Weights of a small contrastive image-text model: 195000 training examples, 6.1 epochs.
Rows from block 5 of the image encoder of a small contrastive image-text model, named by matrix and row number. Rows with one number belong to one channel. Each number is 128 + 24 x the weight over its row's rms, rounded and kept within 0 to 255. All counts start at 0. Numbers have three digits each.
After each channel's rows are labels from the 100 images, of 14976, where the channel reaches its highest value: "responds to" is what is common among them. Only what is clearly more common there than usual is listed. The data: rendered scenes of coloured solids on a plain floor. In brackets: how many of the 100, against the usual share in percent.
# convs0: first 3x3 conv (encoder.blocks.5.convs.0.weight, 128x128x3x3, each kernel summed), inputs 0-127
# convs1: second 3x3 conv (encoder.blocks.5.convs.1.weight, 128x128x3x3, transposed, each kernel summed), outputs 0-127

convs0.1:104124116116125126118101113136090084158114072117126137129115116080100136124118123116114112125145140120127111106124128143110113152128026132117116074112129152109131068145140136073141112109120127097113127131122131076140121122095133145119154129151117044050131146106108130129140128117130118123129118151144103130130146137143104128133083124108088089106081116113105116135128126128119124149124
convs1.1:121155090153128130128146111132140085131110161138095122193119119131135123127112110142140126140133148131132127127074155116107128142126128202139159179109125152129128091097145123073147128123114129096142135124113157181154104146101145135100124133145106177085131112169097090187171116157096165148159107134122104114116120134154120131132111144107113103124103107132116141158106126111159080128147
responds to: teal object (67 vs 22.1); yellow object (62 vs 22.4)

convs0.84:125129129131135120116094105090142121151125146126154135124134073153126095120120124093171120100116119048098114142125123132145079156131134118174085144122107082114122149106151158132118134175115110125160119131093131146159141110136093083110114134147094120142111142124116087111114142119135125126132150179143115082059146147123131137140140119109142144088160140126120120101124079101120119104077
convs1.84:124144129153114138107129086181187124152139147152109126132136151134181110108103129099139126143093145062115134141101105119146118117114155155162127167121155165126110151090119085130117118117125119135135133176141113130148139153145140149117126135146097142129131123196123097179175083145108156153100127126129138120116140136151134108143143144147112087097151136108110159114093162134104073156119
responds to: brown object (67 vs 22.4); pink object (46 vs 22.1)

convs0.7:133099106094129105125160129102119097142118106147148146106115137100068098157124135114125153148125127131106096141127129127099120134090095132098113103102134070123132118135115114111134135132117085132130096130122129113130090098133100105117112160129142132122108113105127098104077141142107092112119088161134123098157112148133126123098141121116169118084064115133091136109130083086073135065079
convs1.7:139122158146116161104103146116126147119091122148113123138135100131125122080148159136094072142150188144156158150147138144123163089112102155164132134143106088131146122127148127136140116142087155121114148150128147108112129136094141132094109134138165131154139117106173138130125091192102137141136096122122115153132141115129136107136105120125188115140095133078163137100097101127133131214117
responds to: black object (97 vs 22.2); its colour: black (29 vs 8.6)

convs0.109:116073140148132086109151116157132148124132134141173136086133134129119140108093134125177126101091090122109160128140129138124083113140171111089130117123115151104125147148092100128103145127158129146131105168140135124105135146125131099124138143142083182149094133115145165155171134107130115102139136109136180146156106116165155146119116094152137132100147070133133108171142179149107081142110
convs1.109:159074122156126147152121117139143106128136185108114116121134103138152084131159100122152136160108130128158139138172111140130103160123125121110090160130102145139119120122084150120125126121090145143142117112115113140125137096109112088135109116138110098120142105124107178100116142122110137148097105105091144082131148179084103137058147124124110119096177138118105101064135118103128158096089
responds to: orange object (97 vs 22.1)

convs0.86:086112107099126127098122131148122111095125117114155123136109150157098125115115103127135128112117093106132099090101139108113118153110090113107120125097113167162081113124116107109132108125101140097170114138104107104093072125161121119104145145094142118128140119074107133104097119108142115158140130126106138125126135163081195215141125062112125136112157110156129124111090120127139141139130
convs1.86:103127146121159140087175159111143069189125130103154106131139120152125133107128141061142115110125122174105135144151138116111158130135098116135114126120174156133145104115107139104100088158120112174114124131055104169122169109116125152114147105120136075104136156115105130143114116137129126136135083144164122110143093125114089084152131133122092113154146107135149107132108095108124108137136
responds to: red object (87 vs 22.8)

convs0.38:126113115117140110119121131117115104110117128138117095133133131159139110139123131116124120101157131116114109117125150133118114167123051122134115134131106101145123093115136155053132104155098114112125123125148142077134110120074124121113136133101137044076110126127071085134102120146141130134073103145105112131096153152105116084072128122118114106137089144109102132131135069104121128129113
convs1.38:115130123123123143134149173125083176125154113128140111082175134134124103128142153159072101138152106105158132139138109153102140128123110120134095110078164135119128179110093146125102184139144163159141137151163118125092156105100165134121129104107166111147144127075117144136116136129128110114162081109130143120177102135136115144151166133073107141113119129122127100131119073117108119103113
responds to: teal object (69 vs 22.1); green object (49 vs 22.8); count: five (46 vs 20.3)

convs0.89:129107117112132120128113148103098109150109099114115112137057120113126125110127123131070090124129128131135124099137136113124146078107119091121159147098133112151100091135106085132116131137106128130080135124078110126161102103141094154073064115116160147114136092106100145147096112116080109108123133111115111143101119138139154111117046116132119134136091122134119124091073122128111121137133
convs1.89:122111129145125125110125123052151096137137140133141128138100156090132127131117102094121156134092177134058142120139132106093124103136091101113147137128133136158116117157113138114119094092115143158104084128127097148152147111137121125166181123149136120110119159143131142160117158168173140140167111130151105132128120067085113143142135103117118117134128060099147111105117095108133143169134
responds to: orange object (68 vs 22.1); red object (55 vs 22.8); its colour: orange (28 vs 8.3)

convs0.104:118137129067115106112108104141116140136108110151124099142150123130113093077131113123138107091107130121117109105115116133139106134141128102154105125135078120134133100095120164141119118150110111116135126144147122139118115090146126039110131123162117092141078093120136113099136144142147162113080111153073114083062153131149161151071140127124146126101115125120117108109132099099167138113104
convs1.104:122154114158144142122068125137133115123141142135125157111163123177154103157101073106165154134117141144130125114098130173154141157136128121124135140159139138128099090128107143107105134146117114099113124115126099145155084181120100173138123095118139129127099129124134116078118128164141114145134125126115147184157156140129095119090111149163162090117161173160149138099103126202127119108128
responds to: purple object (93 vs 22.8); count: five (42 vs 20.3)

convs0.123:111127107102145072126106121118104096160081127119107102119101114120122117149160144146093159110123103111138094081119140091133109102107138119116146071125124115127122083147078081137115109138114133133109137117100110101094135110144117137146064155125126132145122076106093125137102164101136125104144102162110103116098138153115151110109097137118151134135072115089113134108068130138105119093130
convs1.123:128138126176084138093110147096146130133142136147101132120088133110156112090109099122114146144124147124089175126148110114128157102105137098117166160144117142130119119118132110114102115096126129127138089106119070136150114116110138163149184103182125146134078148135110122125136117155153165157125120067117090125105177058120135135127131140140148119121109104087129115100087106119132136169122
responds to: light from behind the camera (51 vs 24.8); blue object (46 vs 22.3); dome (32 vs 11.6)

convs0.85:125139129130129110127112098116120130136110110139105103117121144118135116136148156134131157148159101148106072134099129150105149159132111132115142128104097098140110051143132122139126095107128152150121130160078089131120114134133119125151115114074088135150104098149108111176112168129119118097135155117128123129081110158113122118109098142082153081176080122142156125091113121128134203089111
convs1.85:132114144171112143133121145111107131105126102170133126119151110153145074092071142131100110133120155112106188146122132146113174066109150151149190106147121157081078140113129111123088128136123160128140125136127126121087099128143134141135163138160158123109106156109140098148141079142123119129128112142130085148120144129123134129159136117125163095131099107103160097091086113124134122172122
responds to: dome (43 vs 11.6); largest object: dome (31 vs 4.8); its colour: teal (25 vs 8.1)

convs0.80:101101144020113096105092100108125149144147089074126108121119141120101117078155094104153128102112112128090098134107089130145123110133157129106124102126106112122094086129109155116142089143097127131143130122116119137131131116133120110136107142138104117142079138103138131041135113119136127116109122134096132099117158132097109087111140086102112100141117109122123110128145100117113124128143
convs1.80:129124084161171142139085131105139118112111141115126129118128133144144119157089059140157116120115159149113123124111156136123132129154120163110163138189126117112117058143124153099123149145112107112125103082129138155169048157114092154114143147107111113102090135134125143074129134150090116138172142149136126152146124136103129169105102114118145083138133125136153137126113133133138098108151
responds to: purple object (100 vs 22.8); count: five (44 vs 20.3)

convs0.69:133130145136103152088127108127139109134122169108135090145149047141135117142132137142129129096082103077132153148102143102127091128130121137152107158090088100102122123132105115118070140134145146122145122095109139102114137139136067127117125131131106130119091119144087134103145104095130155145129125146112130129055115129135124143117067148148134129141148140125151155147049149115151152133139
convs1.69:108150118174112112127124103124078086132136074134134157134148127126154109123098117123159130113109147168099147117144104123120133152133138126180161074178132151092101158133115151113084134121157117099161111101089110133111111127128091144168141154151127151132121139081133119103117117152148093140126076133109103134155108155107157105114139137122140095129162101139181095090113095136128162137140
responds to: yellow object (91 vs 22.4); sphere (48 vs 11.6); its colour: yellow (37 vs 8.5); dome (34 vs 11.6)

convs0.12:127091138110124120132128113100143106132120093112136135103080045093126082122131096105132108069122114153102114083126132128138121163123130067198130126122120106143124139133147170103132109118127115142125128125143141108162130143116124115131083104101138121096122140145095124117104130119123144086141100160145092166079170140093117121161114114152139135119140113138122156113128085156119139156090
convs1.12:149103139161113130106134081136139141137158095147108173109120129109195134092116107117136139124131171135098147111120097124109110088125151112128147138155129108134126132131109072198131108104156113126129133110123108061139122132169084109170155140139097160145146126184179117134133096147171135114100171126103120104148139123131155135137116126118163125118152114127148132123110164113120123171113
responds to: brown object (100 vs 22.4)

convs0.112:107148113141130129115156125109093111130124077126074119129163142145116120121129108132100116124114129133145130136117129108103136136120105139126130098100118117127096048113117105101060153116076129122082159155120116089104138133127126135137119136130119169073069104076115135127135121124125129137125156092103112141100085119139129145124053109128108112136104142097127072134079126149141128129126
convs1.112:145108132160133145130106114089185109115117172124151123119123151126151090137096088122126128124096162134088150134137114129121130120136070166144149164160103132100146075142112118092145105121086156155127138129140091158180091132149124128115132137143131132059122150174135152133127121145105137158181119139151139135124102135100160132148098109135138101116075119102144155103108100141119090131123
responds to: blue object (57 vs 22.3); grey object (54 vs 22.7); its colour: grey (25 vs 8.2)

convs0.31:129094123090160166125127136106123120153093154108133147132067114101070102116107052117139116111125074128126108154104101119090099110078097139100125117144139130129145123111120077117124136121148089127131069128107081144121096109149103127116115123100145130129132118108109122094136120129099107113118144137122096145115140115147094136127096154130149115069135125154075139094122127115131140122085
convs1.31:136090143169094126094127119145132142128126104114070140132108154096138104110115104117123098165122210100121142191088091121140126122107150153123122122119146127136155137119125117134118128070136120127189125121130108120110099116097106140092149140158105120155098147132107115107146099177118157124109109059118097140124158121127114115117153143163140106111110087117126121080111117141114107131108
responds to: red object (77 vs 22.8); its colour: red (35 vs 8.1)

convs0.19:119148126131117115116064125112125111146120145127123090121143129139122108127115112131105140125137118117140132119109128130098138109127121126160094116110144130119132125118170158089139110152113117121142145072117129128136114095086140107084123157139122075085122148150107091116122134138146116134064107145106116092124132123161125106080105127068111147124111147123114124155114078015106112095131
convs1.19:136108105117157141110179139133098125143144135121117096085171122134152119133120147137118116102122133148144144138144100153101133141149101135126108125121131155125132139067061139115103170113123124153139115092103125164117151090100127128134107115146116101151134106102100125136132117133130108119153075125129135047162096153126106164158159152069098103127161116100109110133103087077112132153133
responds to: teal object (63 vs 22.1); blue object (45 vs 22.3)

convs0.81:160125125142097142125152093071133116137116126099118120152168106124120117092097154120139147107154156102114156122115086103109128146091128138057111145140123070104099121116067066116123113119136123123117100106118087151153129128106123137112128138100083136111120097121120131124135125128098114151116092124109124114103100113137124126129142121159149115129143131123111014112127125129134145114125
convs1.81:113130106152149145104130139175176159112124107149136125096147120143152120072100142155124100136160152144107129152112104139112185099140167147170152116140134123126121123132148068161161138142147146152108164137131109101114103141131126144107115132137096176127136161159151083136140100126119121084143133173126112143137098116161167137162109113131141121150115134135155168138104199162104111136132
responds to: brown object (91 vs 22.4); count: five (56 vs 20.3)

convs0.3:139102116097123129135130153126133102121088151106122120149046089103131109127111100104121113106091084117128111095141115099104151124088121100126155152097143102119119144128095067136104113126141113131104095125089086129181113094147109130090079124124151138127129130124105140116117150099105113129132124147113086141091142151132153134127051131124121131111117126127118134107065139107136118128082
convs1.3:135118142151099146122095119082138091158146133131117147142098160108144133128106094071122151135076170123065154134142107115109139128128105110141136126135113161117125120132103128108096095089135121146142096134119092145132124121101127143145159115174145093136104132135115128143118127163169150150138093109133105129094157082093137109129163125143120113123146086083140091100096072118144152183134
responds to: orange object (61 vs 22.1); red object (56 vs 22.8); light from the right (52 vs 25.4); count: five (43 vs 20.3)

convs0.91:135101108101152147112120144119091110121100135104147120142034112108095123124108117123107108114116086128110108119126111105099099101090108124131138145127115111111122099126083066112124127147116116117144090122099098128149119106124103139118121123099131135113135122094102139116131122085089108119137112155129064139108160108134117133132055113135133115093112102128088139121050132122149147140099
convs1.91:133101143150079125113112119116104145117119108129071138144099149067126109117122108115109089161113183117110126180117139101104130078128135155131137126107127155123115149123121140115095112057141139124187106131137109125128112120115129137113153160177148119133091135126120118143157113188129142130145113110129080127134136088132108110131164107126146093119133072110141102114080095115117127162129
responds to: orange object (62 vs 22.1); yellow object (47 vs 22.4); its colour: orange (27 vs 8.3)

convs0.108:118099121073164115147131150122117112135062137091130129128048115095122102120122120118108091115122109116111088104140107092131092115093138120129138116139130119159093105119092080123126119145128112126134101121074097131156117106134103131115121127110162124142145106112104147100117128094102107089126147132127102131105142116153123148115056177147138148088157093134094128093094127125121140120102
convs1.108:137088149159104127110120125129120124151158108121079140114099135077149109117141111106115128163128206119122156163108091113113110120106140137100116136111125124138150138117119134125107092057124133133178116117121111123119126125105110167114141128173085102137091125141112120117147109185117166128106114076110104128114163118116103116113143165160132113101163082124114105084094109131118126143097
responds to: red object (84 vs 22.8); its colour: red (26 vs 8.1)

convs0.54:146119135123153126114128120113104125112081130111139116140067123107148143102072130115092117129115094137083128109129105107117067100134146127156098120153111093104103106114058088137100115141132141131145098131109106138160135122099127122135135114102122132132160113108106139122142113077093098094117120133138070132118155083141118138129092157147140157104132100126112093129047126127126114155136
convs1.54:134090134135095101125140117151112153106117114122070123126089106062125112115165117151100113165163187127152131181104153082122098105113149159094119147092137114148136146111145135123150095067129159118176124128133119138144141133127122143100142160165105130124110115140099115122173120168103144117108137093115098135153151101150084127130108136144123117104121078145110124125117133134113106101097
responds to: red object (83 vs 22.8); its colour: red (28 vs 8.1)

convs0.94:113120120123115114091105109153126132164145125129114099123068141114075111119125084134142129141119095116125089129072108098112115088129124109127078096145112154143101114121138117132124135166070122074125134128123105120114109104140150124105134148110114133130104108090103118124125112141140114118169150168099099114154159144078162097121131107094094125108135104078134096057155134139140116117110
convs1.94:124105115133135135139134131105177123134092178114162118111116158118125120132098119096122106119068144095086137150142125114113137100153091151146113132103139175123115104138103113094111103134085124193111127149147115165151150114131141138116123127113156083114116163152105151151111134132117109116148120153162130148103120123070143157153148101129073086141092121079130140106118113117093098167147
responds to: red object (79 vs 22.8)

convs0.14:142116124146135095084100097154121137145077150149146130132166086108110133137123135123094173091135114106130146120079111109155143118077058134117148128115142116121123109142113089120132129139148114115156108142115112133079098103122114133112079103142117121097136133137127135120126160117157058083135132162123121126124133153139081139154103162155153158097116129112140133108128129128055106136101
convs1.14:159168153115121120107102108102122108128098122131129128190107149115141150127111155109126127131115094087106113118133155114142141128132122078112135095126128110153111126137126139145099123138137135108098109167161126123107145155094141121180169080115125122151129137121110172162100156133192166142168125168155104145130120134120153150130169125159108173147112107156143099150136111133197174140149
responds to: yellow object (99 vs 22.4)

convs0.67:123140095124097113112082134136116094126102048107111146145105120089125107121129108104109106119134142137120084102126126144106122114122069115136121091122133145123137096143153155121141102119094117118106146072115120098148129098124143131092142113142144056080118153136083127131136119134125141130134094167141099106088172125123115083143104116077086117120098128109112138124116113080146133137114
convs1.67:187116149123133149114138089140136101113123153123098119145123106125171113118138124114130128154115143135139128139112135120116099125116142189116094153136098135126143094095112125095142127096158132116157133096129122158149125182110107110118109140163091148076146081171093106184173133134103170146150109117123122097134144143160143167125109143112083119127117104120096126162132131070136096164099
responds to: yellow object (90 vs 22.4)

convs0.113:095070154143153125114140123115122091158134142129115121064135140141137126122120139150113128123143121069149123124111133135131120148121137122089131136096074118114123152076131120134156160137139102107109145162049131128124082133135032126146135134143123118135111068143158127133077140139114111127092113142107122145127133133127164167102160122155134144117102127141124139087137114157118144131108
convs1.113:213088145156100151145065102103129188100143163135119153137119131117134108129117129164123148150115149088138138122130117120128101141101108121109111161124055092129143121108116125131150122109108146106119129114190132093142104155101158127137147108150129125130133067144111157111117136140134163176157126135152132122130153144126150157134122139155134159099116138121106142112153086125159146117107
responds to: teal object (100 vs 22.1)

convs0.105:123121115122115114095076114164119131172104143118120092099075138127068107094126100117135138130108110111122074120086092106112111074128145119107082098129137147126113122136146105129117115162094110086155137110123097124109126094120144105104134141151120127139109116094091113122122125151148111114170132159121126109163161143089151097103137122100094113100130115094138112061164139114133111116097
convs1.105:119096114119151163125147135111185098128110174109165107095111149117130115129115136105116113125086147115090125151133108115130121101141106139142105115107131163145150103126112117087130113137093126192111129139128140178149155091106124122129121113121153065106124159150085152137122144118125108103148111149147140125098114121068137143138134117122076084135094120090135142108117104102084080174138
responds to: red object (82 vs 22.8)

convs0.59:072121065114120119101112122149128097116132102119146163129140054165126126111134117079135132082112151090136115124143135124104116149133101165141101130098133137118123090145128163066128134164122136149141144151109119079152145059100113064102140125148099132078125141127078148132134121143141128130166102144157141110106124143122122121162134096117136108121109163136115124123146122130138124117116
convs1.59:188138201146094144111086094133131149131156114141116140125143131130177130106149128111109137157131103103140141138142096132135124113092151086122086150127118092122140123135119096199132120109148148133140172129155091067133142160122099106148143118144125131158157120155167143113118119128159182138135147135128154137139149130138154129133127129166129183089151157144113122117147125161139138143085
responds to: brown object (87 vs 22.4)

convs0.106:134103117101154121113123148120091112118096122101148129135023114111100099117118130119112105095115106131105100120128122093122111105094113113146125139154124110126107114118086078138126124139111114119142104121111085127151111109131113120111111112108148116148136112089101133136129126078093100102129120146115072134084163111141128145134084140135137142089114097123088134105054116111136155140081
convs1.106:134085152135100130117100126106103130142127101112073142134096146075143114124124104094110108167111191116114142170138125112102128095123137152109118129113129148125130138120111146116097088057134125128191091126130110122122116129111123152121146149178129109144094126132113115132159132180132156128122109094123097148125152074109100110119150114147150100130158079101133090111102089127121136160118
responds to: blue object (79 vs 22.3)

convs0.95:116120088095132090113160140111122078135115136175155136072120100109094101113133109119115103086110122120133107149128133114102121125113122076140147120112113106131114129107132140108142131157115122139161091152130098114136129050105115091083075151149137109084121140113122098137128115124120092108109103172136132111089144143099126155121128111130160113108102126143122137106140060110096101094096
convs1.95:163122189148128151101127133168158128127124126149113124080160104147177135093160141138096109135160134140170143134134107144123151088110131148145102166121109118144127110098149083127169129140130135139113186140127103113160134165131120147088102124147120162116160123156172101103152083136111147105113121132121169141132132118161145114151087121129158118124116174105132174130128165140097098159109
responds to: brown object (83 vs 22.4); count: five (44 vs 20.3)

convs0.15:146127158109180109137102125113127121134093149148107099124123131079115138119119116112072104150137109112105108124094125096101047055091140119077131092130133100149118120118100107134087138128148123140129086120132106140065095132155122150155116158089135138118134086109121123104133111114114109147141145126138116138154154078129132128112095178105129163096116109151105117129134147136137131121130
convs1.15:138141120160107133120147125169174141098145128124119110132111112127152090084139117157110143156164169105140138162101079096127120141073157156129127143095149102132182113134172090141163130121110181149162171123132114125128146129112128127102146135140085137132128161157121104103137099138116154131121124099135123135141139142145143111139108184145110122080091133137104141081141152133117085106077
responds to: red object (98 vs 22.8); light from behind the camera (64 vs 24.8); its colour: red (39 vs 8.1)

convs0.23:121120124096147087134103131143119144154124150133168086139155099121099098085132101125131130080111097112102156132097117103141104099129147130128099108144079119110116110105096106123098116169101114133165096131099098129067129112132110129098137141138117150121108077108103154110162146099149144113075128160112126123102136119151136126104089089122142158115134073129128086084125136116155101087113
convs1.23:123128124155125160120113117146159091127147184147129156136126143159145121123100107127159172128105145101087120108099132133140142110149121087112168158125132138136121110109108153103117130144115119110078098155134141149156128134136153121194148094142139171124096125143125084152138137147196114162131121134122100145169141168161110100120130128138142095134129131157162151076075154157123086143141
responds to: white object (74 vs 22.4); pink object (50 vs 22.1); count: five (47 vs 20.3); dome (32 vs 11.6)

convs0.119:160165135124096089106089157149115145109133129119128083147106073114111110083108110127104125073103131141032071154127120141119148087116111137157144131131132128121092140142123119140105090097102121126155092122120094135174135137107161124115136119139116096135115150146113133144144121132148139140135112121123119107071100109134141105125101099066114136133124126114136126124106117091145099110095
convs1.119:185103159084129131112165125090100103078137135106141098172135110144140090139163110165120164122096119138142138101143151128118097138116136124080115100117104138157132164118096151134172142154153186088116118127161130127138147158118142110141140149138063136117147096134113121118139168119151098126148113099148115118181133140120107164135118143124128157104105110150111122153152107105138137106081
responds to: yellow object (59 vs 22.4); blue object (48 vs 22.3); count: five (41 vs 20.3); chain link (28 vs 11.4)

convs0.21:072157050107127127112131149165087150123134148123138133162118140142133131108139121081115136118130147156126114143114106130113116120146047169094113142136136145117138058141131095109127112142116134086157101098142124112113145107117154145122173131135096063110124120105113139083153123105146144165139126140135137149105133141143092104127125092116116080130087147106127122117137136142167106123123
convs1.21:168120168151112142133109106130114132140148116112109133184106109121155104119163147099134135175146097131153150127116122124116107122108187086125105152154117120143154124105120141144143117109189159065136136122121119111134139178094116107172122122156109164159143095144112134151127157119168178155136104112103108112154145128150131111123120126148118186099128136168111120117153110125177151136091
responds to: yellow object (100 vs 22.4); its colour: yellow (36 vs 8.5)

convs0.35:085101099113120130123138112100106087134097124130130132135106129135101134109068127107106104132127160130111115124124091121135105130097140112097121108110147077081104141126118107126159089139144079134134135126105082138144120065095091160076113133145100148102139132093133155100136141153092113136119117139148115103168137117129138119122117135123118093111100112138075098118142155080144131062091
convs1.35:162122170125164138151140129115137130087149110127155109146105057126112148101157163161128137138168150163152112148131134141118134168116141139097136127131077066155139130147161145107199122152120161124114142133124124140121150190106127104107127122138161117106145123115131127119102109140110144132158110165130102180149116122144142134138057147126093149122106115166143131138123122159158133117101
responds to: black object (84 vs 22.2); count: five (45 vs 20.3)

convs0.60:124144123115094131110084155147144113148136169127153107144116094138133092109132125091141141091080110088055133160117121125128112090125138155114119159117105103109096120115090092114085099116133121130183085087082132115132147120122096117126143144122134146119121114158110141072158105093169160149125112142133113131086108118158103125148080110109148125134166126122150141118092126116164132123116
convs1.60:153109143166136122130141100136098086089130113123165126140096073099142095134139106172144141123150151160120164130163129122123116132135139113111154096155126100120128127137124191108151113105122137099143094116108139144124118136127108096183152163160107144115135149090119139111107126142171099146139115134135082136195089157121141143111100129092137105137147072146167110080136106137141149140106
responds to: white object (91 vs 22.4); its colour: white (50 vs 8.2)

convs0.48:157135141113085149112111096094144114122075130119125120149124109076110120108060139113121139140099143113089119132089102106071133116077125144104095121139136106101155119110077100140101124098139122127139098094119083133178147136127139109145120118076115136122128114113110121076154143136117123153136122110102094123091113089155119116137112165132146120101148139112107084116086119131146166136115
convs1.48:139108131130146123109155115164132151090141080098088107097125107130158101095138111155112106156172139153139129175147139113096130062106163162139154117112120109124158136093149074159169132134149138119158162113116126108142117136140101139113124148133112149140154133143125082101183132114109127106127168150129105115185095110169129127153093155107139120123154109146140127138122171128099100131102
responds to: white object (63 vs 22.4); brown object (49 vs 22.4); count: five (43 vs 20.3)

convs0.55:115117111125106116105164125134101086135136048110119121114137134104106119131128114118127123114133133134132113118116135128127131157122073149139133091105115145120130039145124144065126134114085126129111140141116124053138145138086128145129131113152119106030103156110103148141156129115127115118129118150135105141126127123144097142128072115131082103129089115106118110156120121146120122139125
convs1.55:107141107155137113135104109134148070122101180141111134156112142137124108157126089126129148112102148115112126113111132120127116140141074176133137169144113154092108075099135126065118132127089129123139128132132120188179083136109134155108127135135119113043104106159117110154168111158098147148123109119119137159103115131139139147110109124114112095136097112110114153130099125146139086112142
responds to: blue object (92 vs 22.3); count: five (42 vs 20.3)

convs0.42:155107137134101118111113124102139124130100107120110112104104112098106099083132144130097147097143127145132108109106126144083149082107116103120158106125130115163125143118133137137145123078148140146064157142112092125119100132121118141142037085134117102149133117138098102155085118128095078076110107110119132128096126146113142084130108152115126118137133146152135144097112077128087139088111
convs1.42:141147142143164124112148096059103095122153145123117133144131128130140120142116131134127132156137135130104156104123149126103122075114132076111153135141154122174097133122111163176115102117137117101093081115113127105099136121121127118181187075126072158144145131111145143160095172150189148157113140126128108111118124129101124188129134120110142152134137095130140112128140136111165155152125
responds to: teal object (98 vs 22.1); its colour: teal (30 vs 8.1)

convs0.74:123127132118132127114174125103107088137122081129112133138119123110114100136127104131114099076151144099134094089136134144146103160125081137144136111077123121133110074109138135099152118121080139115130126133082128118146137144105088147130122102148130098070145133136116085083101148128148108112072127145128072140117153142154137149124083121146132108104136102110095127085120064144113117145096
convs1.74:122089088160129131118124126128126132101136150147151157093124127125137096158120071168118134136129202114131143126117130125107099124136061160113114151103151133129092094127113181081129143123083117146127088120142127156151100106113121153122134123111111110089108131121104129094144129164115091126104132075128146154156135093109106166086126125102124091124125097105106112105112109130078103110120
responds to: teal object (78 vs 22.1); count: five (47 vs 20.3)

convs0.5:108129092129147119104102120151081127125129150119147120148144075157108117107120140104092122082109142089123111137116112112143117137112058166111114147142145142121135069149124102087095122149117091086163105127107111086112115087103129096116154128141105059096115122118070151123152135115141097132135118140140144102089128137151098142127123113117116107106075144092108135123135134106135117101107
convs1.5:125164161130117138116115113116102121146145115130121124190129140120149122108140177114099129158138093101139131127104137129136125124099168046136108136122135101145130152108132126146112126126184164090125142147142129114114160152075135107168144094128143135169132123130101148149118143139190182168166097130131119131139123122163136120146157134146097163110124143165120120145141093141189156147122
responds to: white object (66 vs 22.4); yellow object (48 vs 22.4)

convs0.99:106103109131066138124100121102158102111093146108137139098100050117118097117126127118130113087092130092119116104098121109097126138097122125151120171121125106130115126105133175118143107097138127143122149066088131123148146122100086125119106128079145120112127140164096103071102088134121138131120118169135116136064140132117111108153098153096127129128141146146144164119128091120104150129114
convs1.99:108136085159145140103171085143093115138149082138096146103158127145179105115120106140150110132139137177120135119127121114101102087129154163147140111172142144123118133117119111154124148134164112116144125079090120113126110110153065114132141157111086194113153115122151110111155126124131121106126156109113124090172124122152116135137121133084151102118151115114144122133106183092097104165118
responds to: brown object (100 vs 22.4); its colour: brown (26 vs 8.4)

convs0.63:122074097081110147089122157111097090154118111139138119132118102109089092115142126096112170090097153117132092135107123098116130103099073115091133122112099113125153082139134106075136126114108104117122125146143121106147129118099111154113104122134132079109101130098081125112119124146102092118136113182129087144106128132110107099098118138142165116105073139101100127126093119121110127145095
convs1.63:107155122113100173118148163123112177141129127094069106184153144131120095114111144143106070174129095127145126169138132124108130127124126139163105118108132125113195147147131134135099147124126110123160140156118139107077107108102135120109138126104173105156138140108122152149114157105122153139179105105123105131176132105111137122129145136132168152144078144118180091115142100115147115151127
responds to: yellow object (88 vs 22.4)

convs0.56:115122101139170121125096125102061143133116078136092105113142145155109104097135127117094135121101127157118105134126125107117110096114135148123105086133139112126121141119138112131126098152087116135137159148152154136127127062122171062099099099097122119142122110095123127164121107116109102109129097128121129046125123111137113088120142119103137129114069150108138114148123121058118127116117
convs1.56:133139049152107147118064105103092157100137084130116147128147140095171097136098099148132122140116145124143131144138116090115106124121138138144085116128142105095119120152117114116132160101167144156152134107154102114123080141090093163143151137118102101140131131134088134090160157116113143141192116133146123162134126087117153188137131131121091107111116106098105110145131115101130133134111
responds to: purple object (100 vs 22.8)

convs0.52:144095136132133120048156160154139128155080110124088135121154115111092139097108138114135103123138159107146120112095129110156134160094149077152129110141115101105137126139107132150131106067117173134121105130122127121075075143130096144138131075112048138125096119103123133125143096136124119120148104143126075118116130122121097149139165149126111105132125135132091105120149114115138122134165
convs1.52:142138114126125143114107171117151127103100148140142144107156124164149118105083118148120099137129092086100137124144167180117192068159138104141163119129130146151082120095114110142118144155122087137071130130139147126096109140094166149163128072121136135158141107126134119154115154117146106138112100170134136112104114123103156158119133089127146126162126149101162129129133124112128165175154
responds to: teal object (54 vs 22.1); count: five (49 vs 20.3); red object (47 vs 22.8); cylinder (30 vs 12.3)

convs0.73:078086094144113140117171109102126088129122059115113133062063143117123105134143121134117096115139120150140097098123128151125141133116070133141140089104131138172111066115125151121141125116073132156104154139101124079136129108131136141088097115130147125074135159126111116120127127129145099088123140150154120149123139148136140155167078149131118109120119124106114122105127104128112145134114
convs1.73:128110141144134125115113094124162081138125180097135146101110095123166132132135091127139150134131155130119150127153127145090105122155068134110104165132142114123131061096095149078147112128081084137113084124102101169154106154126113141139149113146097121093150099150117109143156143126151107140106127103094137142130142117101150141082084129129117097152122096077135134130146164129108126162125
responds to: brown object (73 vs 22.4); red object (46 vs 22.8)

convs0.102:159108125112179082120119133117106136129134098085141130131112134127073097165126094125133152118144069140120090137096106133118118142130112139127099118119134101131107084116094099136109116166077121117135108092110095122143146119124163114147124129139105143171115094134110129123099124087139103126165086145117102074106144125104102122150103060130163119119105107096112116095101094129091112130105
convs1.102:119108099153121155118160136093121123107120144129102132132123146146127109129096105148148106133116117134109162130163150158098163120132091116110158136170105141127109144124105149110116162145155127115131098085099100133116126085119140120132156111118122144135087130105117147162116140124105149162158083102114100067137128140103171188140144090078159120140077102102141100117106092056144119132121
responds to: blue object (78 vs 22.3); count: five (56 vs 20.3); teal object (45 vs 22.1)